Weights of a small image embedding model: 203450 training examples.
Rows from block 2 of a small image embedding model, named by matrix and row number. Rows with one number belong to one neuron. Each number is 128 + 24 x the weight over its row's rms, rounded and kept within 0 to 255. All counts start at 0. Numbers have three digits each.
After each neuron's rows are labels from the 100 images, of 14848, where the neuron reaches its highest value: "responds to" is what is common among them. Only what is clearly more common there than usual is listed. The data: single toy objects rendered from many sides on busy backdrops. In brackets: how many of the 100.
# fc1: MLP up (model.blocks.2.mlp.fc1.weight, 1536x384), inputs 192-383
# fc2: MLP down (model.blocks.2.mlp.fc2.weight, 384x1536, transposed), outputs 192-383

fc1.180:148135125133159154087139132131119156158085135120097118151096164164129136121156120146156108155138109119129161123068112138145139144125164148091131171179109146124119102124133109158120087156127068090106121161143097129066104114118113116133127120170136156112148131136101145135098132140102125148086143128140100146109134107129155092134163109099180123140097137114159130126101099146164127145161169141126098154165156142113120098151105109109090133114157085144189105145124141129115136142134111140173122147136121109095174105120096111127143113105161146130144136123160093118143175162134109144
fc2.180:130106132082113140155148113146150127116108136126095100115132104157104104087149144143121114158159172126132136127085149154142133102154141127168155115134154091099141137158125138182136128121182143155155113105100146126131094124126162132110156111137156144127107175099156124116133105088118157134093136095140160148092133110153175146153160109159149108124123121048132138105137137114123143134154133148108104138141119194172140119129157079138141147136147104146077111150157151133131100132134166161115128133133107133110122109119127111106097173143161123086140134114102133155120159116143151137
responds to: yellow (59); orange (34)

fc1.485:108161102137120135086111102079134100106141124123139111115113146136137111121141140108121110136100124156132092101175149127104129104163142093105133130163075114157119080114110112101109077130161123139138136172140150088151091112115135128108092109157151148124114113101062154182136173173124085121141131133115128125134160114112135112162155099140112123147093099111116149104167127125089117127120116133078137114154140137156158133158133136095160098138145111121155109156110112084129133126141116111123121126155105147112101128115112139132147149116141128094075109119119107137131117127132124075
fc2.485:142149120131111097103108114122119125096096158112105140142112105106143151109123078109116148116153141099127120129103130139138158148144125166083123085127104154126127119102154108132127104138096167134133135145087130075145148146106119093102147151127157125098097131146130116111099113172125184176126133119163124108118129133101110150102129130133116108084115114119152129135123094115104121131152120115123142127117139119136122125080105163117125167172143125145134122140075167148136145136165116160123130120088129147130149097106127136105124132170114152121128180106131170159129141124164127125
responds to: green (57)

fc1.280:148164106120117100162135097133148137091083097148146093128159116100119158145148099060137113137134097120097128132120133148120154128164124090096123122145105133135126154141162077121131183082148099121126115133128138094112133091143126142140098110148137130133142129157121141100171123145138125110139122172176131079148104133134129096141153149114137139109108105152108150133133142168120090142145153085073103116133094146125132155147110096115120118150142161122115116112167159143113114147134165118142140118102150142118134117092159112083115148124139123168115089165172150102150151155119103139
fc2.280:136096155136135144146118157136107119139198164101131124181089154140124133112127113170143114093140124099138122099144149131119121143091126141098111155107128132117160097139101120087134091185162171124133146122138094121181099180142165073106163165116094112128143123109117138126102127137115148131133104065112108187126140152139127183134076090083130085136121113125147140168113097120116178109133110160156124118105156106116144123088114147129096136115088114141127123128115107113141137103137128122110104122131112140110162142125115141129123120110117135097124145093091135124114096095115165122
responds to: teal (39); blue (31)

fc1.262:094145150121074142136092165118160078101150105125129103151142130142179159095154147142133116146092176139142106171120091114113132095107121164100103166088156104132105146106121106158128126124096141103105168126163124104186155143139146129166170147111119086119144146123097090096117125147120127120117144135152179104117156124098105137115112164102125175140141096105104144080118131164093112087142160168131135148147160145084141172116143109146098142154108140091121128157097114125162140120122130141118187103143116113149099108126168134119117133131128114136108140097116120130152109120123151080
fc2.262:101139142092126143137135111118163141112123144124118122117109116098119156124137130173139110112110143109073142143120165148137101141132151123121109124129130137118129116165131114099148128110144138076118135098157144139161145140070135125089102065180160129140152090118150103146152153092139127097103170115094099116143097132069163126080126133140081094134102140131102128165171153117126102112133113112129143118129118098082080120088110133121095114146118146170155149110156143172133126113132163146114118152132164167105145155129099144117144133106114136138144115124160103113085117118120103147
responds to: blue (48)

fc1.527:071144142134125148130129103158114140124112149114150126119111158138096144108165098108114137101093110113131155113128166126177135131149165114110121149116105148085117152115122151137127112104124145101131109098110125107154106118133143130111090104119144092115123131129119119105156100141102149144140152102089165122137133124107113130151118129102101147188117095120136151118144100136115131126130136157114146121144121169129149104156139141154102108117153115123110109126167135073101110125104137113118107134127129148137117111113126121178102114119107087146151145171132104153119135083147130151
fc2.527:129160150100118108153107163101151097112113116142125153125129131128113073146124155108185135123135129160124146147119100140093138137115153122131115132153115134098152142153108121143125163109155133077131146130095094107085105135131121160132133184143165134092112154128130128120131103114127123109104145165134124170136126112148121210099111074136160113128151137133073096142123126109149149122113122161079097142095106073162145138115131124152159145137133123148100149116120140171135083132103112142145122104119150122120122124151150144050181159138105141089124123124120104150111126124123125099
responds to: green (55); teal (36)

fc1.91:147132149131153131106126119178158119134195122134128138144112118140077136139129112143102159101118131147158101131117107139088047130124154154112111117100107079108112128149125146147120141173088159134110160152127186174164125106095095133121107119147130084160162103158161136129086100148125126166150152078100102157091113147156145155141112095135111168104089125127153124077147098139160137179141157120151115166122115126133136107153105151074096125125143130128120138109140176122100126155172109118117160157168161117117173143151168145085155156112164136114129134180083142130115136140159144082
fc2.91:132156077102144132113161139114081088111108118107138167106074148096116150136143106106170089151158121099133116115096143118164117134129111118090090120100152144131138132175117152112128136157109060142152130104121104118085162165121112102187088112156172096139134116148116155117148153112136127109101139130120124103162066125158166121107162122107128085168143124125098183118121115098130172127129134126123103164134112097116103115126142137138113150151147129111157112153171143142123124177111151134161067126113148097088126097098083115151143114130097126144121120123179106134120125106132147170
responds to: red (40)

fc1.588:141145122118149136152142115163133111186120154136137104177107156090146123111101076116114126132117179124136124096163133121162158101112122145145060120129122112117169149143123154157133132151113115127141110136103122100095096169128125170137135100132097116100137084123133132158102133114086128134121101137126151154094125095121131134092167125125111104113163143136090130136151082131093105092142110149132116086149122100085160126132147120108166151098157127125139111158123115143110150119136110151078130112156136091133134140125191135081139138123158139170130110135148124113144160122149131090
fc2.588:127119150161118140163142109135106102112106113109165123130116118127136159130136163105146155130152128068139150165123144112183125095139149168129138098126137088118114108106171157111135128139124122106129116104113125092101089141145161111135099108125093169128160159126113123108130110115122096115154124129129168126139138119090134176120122136131117073157119139135141112149108176109139152142110147128053194152124101115157156108092140153151111111118130141105084115157122134093125117137121118085093154102071134159093147114145122125124136100111093129114139136112138135133106145115096142180
responds to: orange (27); red (26)

fc1.482:124124117091137154106127103140107155130110129150134126131165126151120128098156134143137169121095156117113128112138132097084123127127130124121086153140148131136165137118141063107147134097095114123082159140120116148137078136153126169128107124155101161122141105168099114141117123140114099142146127111121139126125131118105152108124166157151068082152108192143106169138147079137109134099165164105146146128108123094116177105166131146154134107097184092108146126104134130120136109148108099084082151144124134125068156129125092128141125135095071131133139104130110077126129147145096094091
fc2.482:097128102151142119088122142105091095099133124108136149119134072136176172121137127124161090095077143127075154138113128096129162144142141126121158128108130140088124130128120109134086101146151134144117136123145132158112137140155147128153121104135131148131133136142075123113151190155119142120133132164169123185101164114069089136110151110131132136109091087154132151142113125143116092138119087097115113145140104174111137126137158107123085118120155120126139155111146161141090177110147170135109131141117146138111088118125150110061101196189136090146071161138095114097119098088077148131
responds to: green (25)

fc1.352:156155115109126126130116114131116105092129117079132118159106091163122189132128102149150121084083114130150112092089100122124168154125097104112095095182106152143140130148121154128095112089134117155101130110097114133107139125085160083136146134153142124147097117134164102116083094153109079158111107138102155138140115116113160133135132128085092112142127132088160127084143142164171087138108149082097133133135157131135113138101140091102142129103072102127145118145113135157164097126149154096101144117094146157093121107189105160143119111113138117117151136106103097065129093130119165133
fc2.352:112124134146175147127128111130129118178137114124155148128106161091117123108141151140117190145157132161101138146203109110108115159147140126147169108126140148193144107135121118146165128109144147095113117155105127127129087151165123138136123120145141154101129100137152112140138140106142086092137172094154111090107142124138072118153135159098103121136133091134107169118123133102077108124141115160153115101110108118127162152143143135113040112125164105100126135116133141134109182090114081154120110174162134143129124177079156150121136126121162210112144146105140144148132145112117125123
responds to: candle (35)

fc1.464:125117134116131114136087099134113128148143139135094124161102109147166101122113111136117132120130120086137133135137114140117181117129139170129162140084174110142157087119120180145056138127155093102136152086127120171131147128111102103129134164143094136147126179084138159109137131155130075156125086146117124122118134111110105165119107103132139143125116118165134127096154156165134111091125138129139159122149113146122119120164130114141153142104127104142115169135118121116123101148117102089094095136127128150141104077165138164167126118141099150157130138133142068143113125122152146126
fc2.464:121130144134109161122135151089133076130069124150155114132162151077127147106126102106138139161142121135064151165112120167105083128106115125178123114122117182129115118114123107104140129151135092125120116150149132109121113125152105159122143108132113083158152133167098127115111141159141147111159125112123148145146135113127102105102142188164157124115115133128129137171136118092092079125141128118086122140127139098156105121120156147146075176146142178107151109122142122158116187111137182156100140143074103120105145068117168151134146170128099129100114112143147132102127166118131125187
responds to: hammer (27)

fc1.731:145102153082108131107104101097142125164120114169160111113140150128150108119179127055153123136117090120159124104110133126108124106139140100122145135165125142110111138144125149158159130121150127118172143142130109151134191120141090144139113085162159102143111121104112145127120140133133092110119136165121141156136084128110100100112137094128137165146095147173147153127112141124139106075091135133143147128127076094117159111127113105185100117073105138130133156117102146125130182111089125109116154134157117168137118119102126112137115103107104124137117119116150113092092112098120121114
fc2.731:132143106132157091077139148179103138130142158138104122128103089144131158156134126141105100148138145145135154130174110176122126133092132135123122091101162131125205122144116115122119176160133158121076143127141119131136125087156141148114146150149131118108125133151121135119102144116113139128123106095146158093111160127148146088116152108123148103143139115120104140186121115155136123185129116092120113116144142153167157124179149148109107172183126153097145129123116112143147120122117179143119105105109151108096181126128116141035144139119177128120154166149079148143137102157107147086
responds to: green (80); from above (77)

fc1.310:089120152101105135129087171172112124102116127165167084102100150162127137106098140152106146049126095120139188159132111138143148161173173123133140125150095126134144146139148126169095176099144148156101140156115125084116099118148133124130130124107123091110102135107130114133116108135138128089156108142124129128119114127129143131122105119130121099152094090162113141078184140130103164149107143147112145115166105133100106121136100117092097062111158142099140121151116134116173154119174124128105122110102132136179117146112104150152108122126142124116142176178119110151099122140130144153
fc2.310:163144161146115130135120154105148103093095096156109127121136109122105066094152149119177136104121125140126105132125157182109111161129088125148126125094109150108116151100067104098171111112141095099156144174097117153123134151123131120154140184113162120121150120121117104109133118132144110174079153122137147158150154117092121118135079095142177119143107143055126121157132109119116121138142121099109120121088161117164129121101115110122140170132148136142128152094139098123109123138134091135130140134115190108170125183153122142172175147143136156137162134113197098132097158173123117111
responds to: teal (51); green (35)

fc1.313:105149107137114093092121141118119153105121153118125169138175179108146140141155120166165139142111184156157157124129109117127132092113143130116104127115136110193173151130126140076126163162132115113132148163143155144160129110116153149136136149150103166136133094103113110162124120127126116146172120113138105132159178152140098120100111125100108106105107153135124142131135131155096132111169173103117139140157198116118134104149118109137101151106130126112176178156140081181113115078129147147084135108178122140083113143085109176095116141132144112115140097155152104179137105099135163131
fc2.313:107091103124105098160083114134146134126124119134152117115124174123139118129081097088117118109128151092107099129160112111158135125147136100126136104123157149108086110132120167091138112108131108118089114139110128169149117129128091116146081158128168122110106128131163140160146120131093130133121130177153146139129124102101159142131150123174084137143140076150094153094145138122101131123149105137127131130149116156103118102083125118125148113087074112086091114132102136085115175138095089140163102127128133137162153130147179117117138112120128102156123156167091155137123114119132137097
responds to: red (33)

fc1.757:124142134131100125136103133118108101135152126126076145127113134136139152144107141107153121138132088158121136147109122159135150143115138152104096151121165119111083152113151110120130079100136153109148099157163173143133064151172115117144136105120081162154145117095110108119108141162149165114127127145133169143147121136127112160129079105051119175130109134109097121089131111155116140126071118107154131170130091095149142136081148167105108073150094136086113124120100098133122135142084131158161133168147066144101119132123160114144152133139180171121174167129117082122104127090117093119
fc2.757:131125124107154110135155112131141094138130196144115113140093111136141113162148111139141150159117124107118136117102112122143133137143145145127126104092106124103139153132154176186137132111132151139173109139116101129129115119136113120085091151121114135151106144151103120134144115132114109124157145165096110133142130124148131084141170093139128136125113136156100108112139142087114148129076163130127106130107169122185102096125153121102101096096150107130152149128114141144147105096145098153125160154075133112132158171096106132118189179159104158138158063113109150145143133113119117081
responds to: hammer (48)

fc1.354:119062080106089089138147118136072120115130157138157129116125113128114095189145110122111164104169161145086130110166123132119102135135188118111107121137108127106103134149123134133128111129143097075141141117119166084133127153147126157131123153096101149129134127117137188122126139119133155154099136135094096107126121107105132125130140135122155119150102121158148111140128164162125094157092134175083151136124135127135128124087139127132133093131136112078127172109129122092136114164138139121162135135123161133090149112087114173163145108135140160114131135151152137150157112110178144156
fc2.354:069145133116139137167079103158147140152186119126131137130164127125160131177104102180064079111106099147116152121121094122129143099111119090126136141137172154110143143101107154094107153142120174117110119115144129123150104141093125128150145196132096161120135108126144105115158130093175127149170149087110141132128127138147153096101107127103128106129111089098117150129085064167139140145141134147098142099129130148115127141160086097128134094124139162143118113124059152114122151122150148150120128168125104121126133123126159164108119181157119101136127170109159118117103156133151107132
responds to: yellow (37)

fc1.148:091126125132108157097129092136113118149108110121159134142137114091103120110107107131113130120101113149100130120129126100160148120112133147138160086107097142143147126088117113097113112130148131151129127114100136145153092116120133095107098115139118121117119148080161176153160106148069093118104141099133107140125109125124206118112135096104098101077136113165158121106156153143145083190099167149207123111111130139128148123131129148126135158126126121113083127103080143154132186169096173139118164130160168107149140129147137100158146116128173130141120147141129165125163162131127124142
fc2.148:127115114098114174152140104089143144114121126146098141156097131168131146136130134118140142178125126138158101134091152153098130108105102137132122144128107117099131115109142128134128126151139124092123115126156090114107117108131140157175162133130134137104144134167126089135122149060184154117146146160147166099121148118103066147167136121159130134146067140079127155138134168125167151096146083131093101121109088158163102123121134114100133109089138111142120129156152122100094133161141090139127134082100105132119123110105138147131098143146079120102109087153158119098127137174125127140
responds to: red (66)

fc1.172:111132110106147126084155156111151119135105162105088103145080111157162123126107166173103153140143147124152137137132134141119113169130139134146094149100152151091107117149123085133135151174158123141128144123128146145168104124149169096141125099141126108118109139078102105144132105177112094119127144102110149133100116124169134096168143115102073173129181123138094170168145085157116127103130101136063142142140116152159145099119181136149161153110139119132160111118137096101113137114111131097121099151157117122125148099132093087160111112100188133118071093154093082114138171141130180154
fc2.172:127111119145110147144111134095161095148141131129153120157143121122147157144146141124128177125117116097103142147116122119135126120137148137094137153091149165143154156141139152157137126056145151162101141136112098125127108126116074118117127139098126167136135098160116130131151137163129120136110119080138135122148117095135084116174134132102121111128153157116154141135122155134150126151117140084126151120135184123111171154099110162148145131130128174100092149102152122146116153162116092118156164141098176113108090099138067137149085167121126121144119118159120154141140128106110107129
responds to: blue (28)

fc1.403:103124114123139104118126099155142151122088148131112131132111137152109176155135141115140113098119101088137145128146105128154125108121110177107154161116134131134106122135122130144141144121151125129107125130114094078186149133113104116135123133140130114113080079098101120111158127141122082076170107118137155102124073109120089132122122128152114146140156098128163121146126159125140143134141186106089156084130130105159097173077135138104145100117102134146159166131126131124129132107117151088092087109161129135133122100121146132143174098158074142137103117130148150142106172118124119161
fc2.403:117157125165117156142148144145149109102136100153164099155130149117146108132132089143106117150122167132114177113122148153154123177099136104122110106207138126129169137126098142139122132112117153140121149114121116185145110093112113118153146108159146147138131170095120173145101159150120132105125087115126121164115095180122148099140114111117183139125106108091117142110131125139125106152164106152137136109120110144120119095166125115126102176169169105113122137128171109120128136154116149154132104109150101071123129165138171145142126144080153112142151112182130078135168102091138176090
responds to: yellow (67); from above (66)

fc1.255:127129146157137138133151166133111104105157163156131108099123147119105094133161144154114132142138105137141177141102129104117134173114101078219147172098116122164032087102137130127118141146102107107166164112104104101131118088122148105157136099091166154154153143118102180129125137143121118144118115149137122116133106139121067109147156119134152069084130091138130080137111112126124125142135127129130094109128141114163146125165127105136147145095126126109144126129082123144143168113116108120148145116088140090131150155145128130166123121140131183115173123094152124119133105169080151099
fc2.255:145129124164125142107079129151127115168085103114130113157120093141179151118118122164184157171174191133130134130153119087136101134133159153108094147142128174105171135110121143108092149147112125143170137136138147170103134130165088132141142159158108110102144142133155080125133098089128112150120099155089092120147092139158156115105103137142130152102164128070127119076113159115108112141141092121113151127133119099128103104127069164128160124178138155074075091132127173101119109111128164103124122113135123186136109141162132124123092135135126177130110077134096163170156145133192151116
responds to: yellow (26)

fc1.583:165127135134099131184129196175083125113075150188154116115086126121136110133147135108121162108148120147101136129131111088162198140146124115157177160108153136124138137117136069131119105148126131159108104107081097156116119128175124172119111121140127098143127144148136158114120142168125128092131129174093098129169147104124118126111050115161123161147123123135137139146143106135125160143133098186143087097159144132095130086135108132115145098111115108088163135173122159142186144109131148156139141193102148128106118103127116108138100116149143107129112140159089152147065131128092175141
fc2.583:123098111120167130142110125132156107133119147173110121184127121130146117127115084129152117104131154151135095145122176178191119157105146135133114113103153130146099125135153154144131107094107133104150160164121124128107136114064146079105133109138136148123118142105083167103141103159122150125127112121128162132087138153103145142133101125172103146129094098123120124169155108128158124151084120117116155155108153132109144112133140123152131135113102066112143151074095122130158168076140129081127122148081104113132131091163132127152133107141144120128116117133142152114153108133128119156
responds to: teal (26)

fc1.483:117094143122111126150116143114111127093116136111111140139137080147155136126169076123089166151125118075126118123123089134133129160157152116102145080143125091131123107108131109112135131114126136108102115107131138102158117153090102087168141112125110114158112144101160151162109125174112109119161115116156105168148161147145101140097141091145154122124138158168134107124118101143133102101122104125108109093131146149143098102138147123135130098126140164151115159131105122084135123107150162067143140141160092142134140109105111093095129119124067152122116113135097159172114131132136129123
fc2.483:186137135112118114104139132095093157110142112100132145090141124124128138079155118147158097135192136123116136079152131095111114130124082110124129140154120159146113146125148069129125157163141125163107097117105132118150167146156120168158124122094106122101130150159132159085135112103144159140129133110137121081116140136157166120146098145075133176147099157121133118133183146133116139147144148136158119128136100108131135100072119140157137122186122120131136154129081140132126153110090145160103133116126124126126105061103146151125135084066132132139120127091111137103087134137168137166
responds to: hammer (25)

fc1.557:141150160132114141139174109166121098178155120127145119092089088094119111104134087122107139151118148142105154171120109152071119098134165130131134089113133138135127151159147124129135127149120134059116131091105156145101107093124114135110191139044107134142094150140135100106101141121149122110137163164170122141097142111146125119108108147106121148168122102074119144135116127149144161144074120113103110108121149149098137127135126124179118107096089159149121118152176094060133156145148147146146137143139140163103102147146169123081107114177099131163125140106169129109131123120127148106
fc2.557:125106139154148091164131135135141133140123167116110160109135135121138160114162158122098127151147151143153129110135090123103127142098115135113108088105107118119104109126127178115102126097181153140094134112110158118151126121078161140120110113158097102151138130080118121126107157151117129129098111123122120094125111110085123074110183151079138106110098099163139139134145111130146106125151142092127167134133124162101118086109164101112181113152155154155157106116087140180124143157073159097110085116101108162133152122131111143143137168132134163135096115107095120146114157121112127123
responds to: hammer (33)

fc1.761:128145155145082138142092079123107137102146137136066123087172131121158111108154121089117125099112144165140102128132135134164149132160126153176123106156099124122079135133137126155107112123150096148163160091134144098116109128142126110116119115132095133169187146067079112148108139105136137114149125144160113133098141141152051138105149142133105191120118108105097101123107108127163107119098115142133100098125153161083170096160077130132108151116158116097134113123153137126162155132154095138152132112089120138053145103170147148141135103122128125113104146134123125089114108109135147083
fc2.761:124108150126110114169133114085119084155109108140124167124141146102170157118145138118067109081135137140130095134109141106075087094138144130086081090104104136108143125127104135116104121150099123094126106144150139123135133136158072096097128101156135163147112171119139154120097099116156112153129101141131151113132140135140118133097132097157142160098121102143132165113151159159097117118083138112152132102156157169174131099173137142167153148151108122082163128105102131125124106134159182102116084124134158129126178152139099147104145147113165128107153119135143122086120163156142117120
responds to: hammer (43)

fc1.43:121130160145104163136199121095156129132096099127083139098108125138127182133108159153116127095169151123135147160135135146108152123152105112125107132133109119097136111116118081157153138108160091116176139111100116092121131144141136124154117132095151159101129147082089178159164111145141158146132100148130124149129158107126155187120098132109088114095117162072160099179141095145123099116121090134186131146111122125128129095159106108105140148144159146142153127126112136153118108132120140161108092146096091137132122116140140129128094142148083094124173146110120130157134128147112128109
fc2.43:113124114118141116118105131126093103121119127097121152105142125109136109053157120110139148137137080178116101121145115091154078121104141168116149125152137157179090125164114147099125127145156134119094117183129172116173088120144107114138120112097135127141099149151163115120143139094101108136110160107169127099125176141140116143132143088126108107148078140138123145077168139088136118147182126107104113071175106093117164118149141091087146140119125134112147159104131133139107168108141118099116097151183126145106078133127142144144133140103149158127118142092085136100105116151154141153
responds to: candle (25)

fc1.113:116121114145138100115159097110160124104115163080130105140136097068138102090108116102116133147119107135113135139136132173168169104092142145129126131160130110135119124106113154078100124146163196143136131103128160126130118147138104145143138122127102113145086165109160088130139144139101135108157155114116129088149139106145098176171136154114147158147096122094135121125105074078132148125131203105152120134123133115135108114105158067147135112124075110155119139139157131137146108154112085143151128145113129076099117110107127124102133119156150133133115110109111139106106119151117090132
fc2.113:132147175064114138101150129133135186100128130112162085108157135112110151146138081101141115168097119084149136161118102114117148113102091125106161150114157138089094129129152090177137156116096111127102164131167087122167127162119107059103101115144158148071147095149125100162121102117105139091100106082167127133126151133109129141134125154143139096106115181143113136127123115152134151147140118122161132150135102188126180109182087149111128121118129135151150137179170121132112113162070142146108127116114118142093101117116133126118140130156095167119153091129088139167130160122127121111
responds to: blue (30)

fc1.442:108128075140083105110115130160095124113178079130141166093119165120113125141160125131166134155126149130116113119123130104103133146167124105069142129114110113150104118100130147136119109123164103126138164128094158128126137158110153145118130171155120124158102147126091149160101075155121114136109151085153121136119115174132121132161142113111108142139128113168122130122106117138148132135107129188122137117121159133098139121115113140126127138121196127106167111119102118110123096142076147138149114146083171137106129115147140140122096128113106100114148127124132086161127159144134117098
fc2.442:134126124164127091142129152127135152117132139139101120136105108103128095108100077133086141135148068162134131105136132138103118114121080120161099093130140169117151112143099177128113100146104144114145142144120102164105097159164147119108126123124120161119135084131193112115102161115105100146121111138155127145137108125149170109152139165145112073126096137111143115131088123163120116121132095096093107138121146129102110092099088170140147166127062078107147140147131120073139135079132147171106130129111121131158099145130143157118136121152122135122139152102165149120129113156107141137
responds to: yellow (30); blue (26)

fc1.462:102145153134087152162132106131131128131164091180103124127128110120131092141088154093132111152115119152121162141149125121134162095159138159116112161117149099112172161121090120105097133133099127113088127122096129154162099151119081127138137119143130100137162123129114148159116120081151120127088137098118137122110117179160132149149117103125073122152154104118149109119116127125122151132121105106132147114121165126155118103118134126121092111107127141172143130138123087120144160137137096098141130151092101135160121142162115116120146125178138116137169134130132117141136128136117093152
fc2.462:138112149121137176124128109157114159151161135160141120106107115086121129128106145134134112135108100133147101144125087098137084125121130143140152159124118167157163102102156086110164150085116151120164177108135147120143127129129161164140125158119154077166144195127081147131182176129115125143156144099098115150098125114140110139167147137128141098071107130184159090088130119113156122147128125120119104155146122116066124083064147080130098093137149142158119170120159122146145130126102118155148119132122123103122133140123146144129194126131130116146121131125172126149135135122074085159
responds to: red (29)

fc1.613:156122117130135151132104153134109136146104105083150141156119116109155135126091142126155127180132143099120135099139167096133106096083082202109167133128119179144118117089116185092155117111130126129121159162105111148110104160126123141102105140163093177160154115125162118113128110125116126137111132127143180111132140151138146136066147078116093184074097157137116110100129105142132161124091115132160134120112120110124083112126158137112116121118117158119111136119090107169122168131157072113064134122136139129133078121126107121139155117145134093112093177085116160146124128129115123130
fc2.613:108141155141123108144125135066115127152117164095136153133122148151118163150146126133120110087150072121154160116141098158087189128146117169125110143155110110122136170105126122151127166145085153150083151120140121145136192127164108125162150101134101103132127117096118126140173131167117116118124110156133133138087151102123118098124134171134147121155134161139126074138120173132138157092126128146116138137137131118145155122103121130120168103158110126120123079195139096142128137090117154123105097129122093110119187117103132153152136159099146103164112119141182081124134131081124104140
responds to: hammer (25)

fc1.611:154124099133148108117141135125117123173139161086099135152138114103122127127130059140138157108093114105146127168121135131100130107110117134156139099159145138107126125098115150134111150109144137117126114142083136125143158103128141099119117115142125152157120114109135131095176161106120162111113099105124119117094114134147064101130138172157126140098141149117188127130157132140141120140150114186131150072128109132086116074192078132096126120138118121126163086138162095143127145153157096165115129140153102134147132122143174161160116158116110103170140036126125115171152123138166141130
fc2.611:108145127115158101130187111142153105104119139130156102139171100141167148131123141094109083138172120150123171168137102137102124162132101149125115125092123142115125144150110152114099123156085145125092138122099104146128149174110139166154124130150149120101130165141129148129092080124135142115109115139106089131128148118099113148110131164097125155128120125083094157159099126140136115152098102099167103122074146147142083110141122172136156101148122126124142118133136124087094104141120124143120088110090157182127106135126125111122152117102117128177107131111097120092127150121117107149
responds to: orange (29); red (27)

fc1.472:131126128134106096106131112096120099111129152130120121108127081160143118135159131107128143111152192121103139141076104145112140138150113153094096166131151104122104143108109103073139135129115091133147126131098170164114154117121120100145156164110124158105135145094151162079124147155149152084131141166095126169118160153132137159137164122146161133103136133174111115174098122105133158088111160122110116095125094141112117108110136162085172120157093147137082131115154089102119101132124123087140117093184131085118154112126111158145122089116116118117091141176107158116105126142121123150
fc2.472:101152131136149103165129142123130181111154156098119148138093178112112086095136143090169107109134130134186114130136165145178141127076163135155082106109133147116117144161129139179114120179152127113091114109134117112094111174126119142144155097163111126165176146149151097121135140132126138144153080108112105119161093113101128113117088115149114124149111159149133137139151145114131112163139144137121183153123152130109144110114102145174126123101150084108137126121126130157148158137161152172117133127127178152105144089157124106146133140126124130134125088124157093134121125123166149140
responds to: hammer (27)

fc1.122:123126140063165114140154127129137095141132155147085069161113132147173121178146117163147138102152132114140156114154114068111153121122131140133120105153113088114144119144135117158153147144141104170130135145128119131158096188142137139149156151163120163073130133162159144155102152165188139079157132130169096083105124093129108129092123107137157135105131143159099150160173101149110123112123088147115155131140132124136129130122131116094165128101163116089144106103172140143140149147137144141121115133087098132125145130068117137104135143140108104127144089138127118094143104141149138117
fc2.122:099139088138138164129068081130146146154125107096158186143130131137143123143109158125106180121126118130127112110160179144157137146178157124153135123155126130115129095155120124131133119124153126138090123125173108128083097156118077175097122132104151164131110154113126128113151188115122107153121145118106131151145169134115093163091120096121142113149123119128139181091117120060129110152084121156125123145136110150172144167156103176124106146130147144149130105136174133095110128122110137117146123117141144193135144171137107117134086117110116115144104103123127130100133132072138139112
responds to: teal (25)

fc1.141:097153104138140137190127094132116125148102147135106147134096132106107129156112128113165136127108195124162153107125102127144082142139109100137151093146125117138140144108122134111123122148162159106143150105134112157083172081166074080126138124126162057145132130085133146169172105127150133134151127146120109123143087133136133092141111081149169123093122154162132131103127128153111154146125115126159099150143197156133100086133128124150117127132119140086127147114151128130113102130135104095123127161124125149144120165157133093136133098173173165108119126122128154121140118129126108120
fc2.141:131122171149101147161139098090146154139131145156128091137102123122130126110127115107095112211108117144130093133152127088158133138102155145108096126117107137147129114070103120114082098120087051095133087112148157110153135126125135141122118137129144157134164134124139108145113128140115134112109124135154112091087117118175099127129177153148110105134098167131160097113114085118159121121134120125115116130121108133150122159159154123112102107159074104114143118179134109150162116113101145123115117161123088141092098129145134148156161137105087099110110129166134135112061129118128179136
responds to: orange (40); yellow (36)

fc1.74:109134123165119141099130127150108089175128105084115131136123125166108080079144180129130089143144135129096119127106138129101117116143171104116178104121145139092112118122106181108137102092133127126103143130110117151134093169124138163122135157146088077135097150116138144162128112155100087091115136124129113134074129186149167168109168132092085145138170134133118148115157118110111149160125133087139139136146085115107121103121157102171088130114112129121129136128102135121127107083093172119120125119160139131125120156146143165137136169157158119146127113149134099140112094140109082130
fc2.74:148082126136090110133184141151186179111141093125136158145125112167129152136131117109089094131100105100128173126134162129151134140158103184147149109085095112083124094162154102137160109145173144108087093142113139162070126141155145107098136132129142120151139119086140150107177164100142095118115170107151157139132091123096125152158128115156141193122114126140111143113108142148125136120107124110104142132112167097142095163096098136156165195108124104105115135108140130120135130144147123129155122077124169178127110120120144135159138174111134098146142141135178105093128139103132116105
responds to: yellow (36)